A small audio captioner, trained from scratch: decoder width 256, batches of 256.
Rows from block 6 of the audio encoder of a small audio captioner, named by matrix and row number. Each number is 500 + 40 x the weight over its row's rms, rounded and kept within 0 to 999. All counts start at 0. Numbers have three digits each. After the name is the row's rms in percent of the matrix's.
After each channel's rows are labels from the 100 clips, of 14848, where the channel reaches its highest value: "responds to" is what is common among them; "band" is the frequency band that holds the peak. Only what is clearly more common there than usual is listed. The data: notes from a synthesiser with random patches.
# conv: pointwise conv (encoder.blocks.6.conv.weight, 96x96x1x1), inputs 48-95

conv.77 115:455505509474416508520631446506528407515477553507502507474508499515586472401425446548499553554511503434433529519576506569537505578493492518500508
responds to: bass register; pluck; filter: low-pass
band: 0 to 250 Hz

conv.86 102:514484503534530541530534502490536528433526605486448513497557526604548421505503510518518421442504506491460544535537524412518447544535477494503456
responds to: pluck; bass register; glide
band: 0 to 250 Hz; 250 to 500 Hz

conv.60 108:525442508495405499513574507445530481566543506461461441535530461464454513495491490487505453519507565468415486426531497489514446484483515481430509
responds to: bass register; triangle
band: 0 to 250 Hz

conv.3 088:521510428479560466536526452548504490511508492536525519502548488525499442541527527520510513566428476576495616516460455513538502569509506462490493
responds to: bass register; low-pass
band: 0 to 250 Hz; 500 to 1000 Hz

conv.24 093:548596515532548486480536529542451446578563475531511511448542500533496488530522444498524517508477537486542578481510491487491524447587508460564510
responds to: pluck; triangle
band: 0 to 250 Hz

conv.51 105:532443491423511493512456479534550536515484497473546490419526499571603518588553500463490485495499427475452434479535504590486466564474508499507433
responds to: pluck; triangle
band: 0 to 250 Hz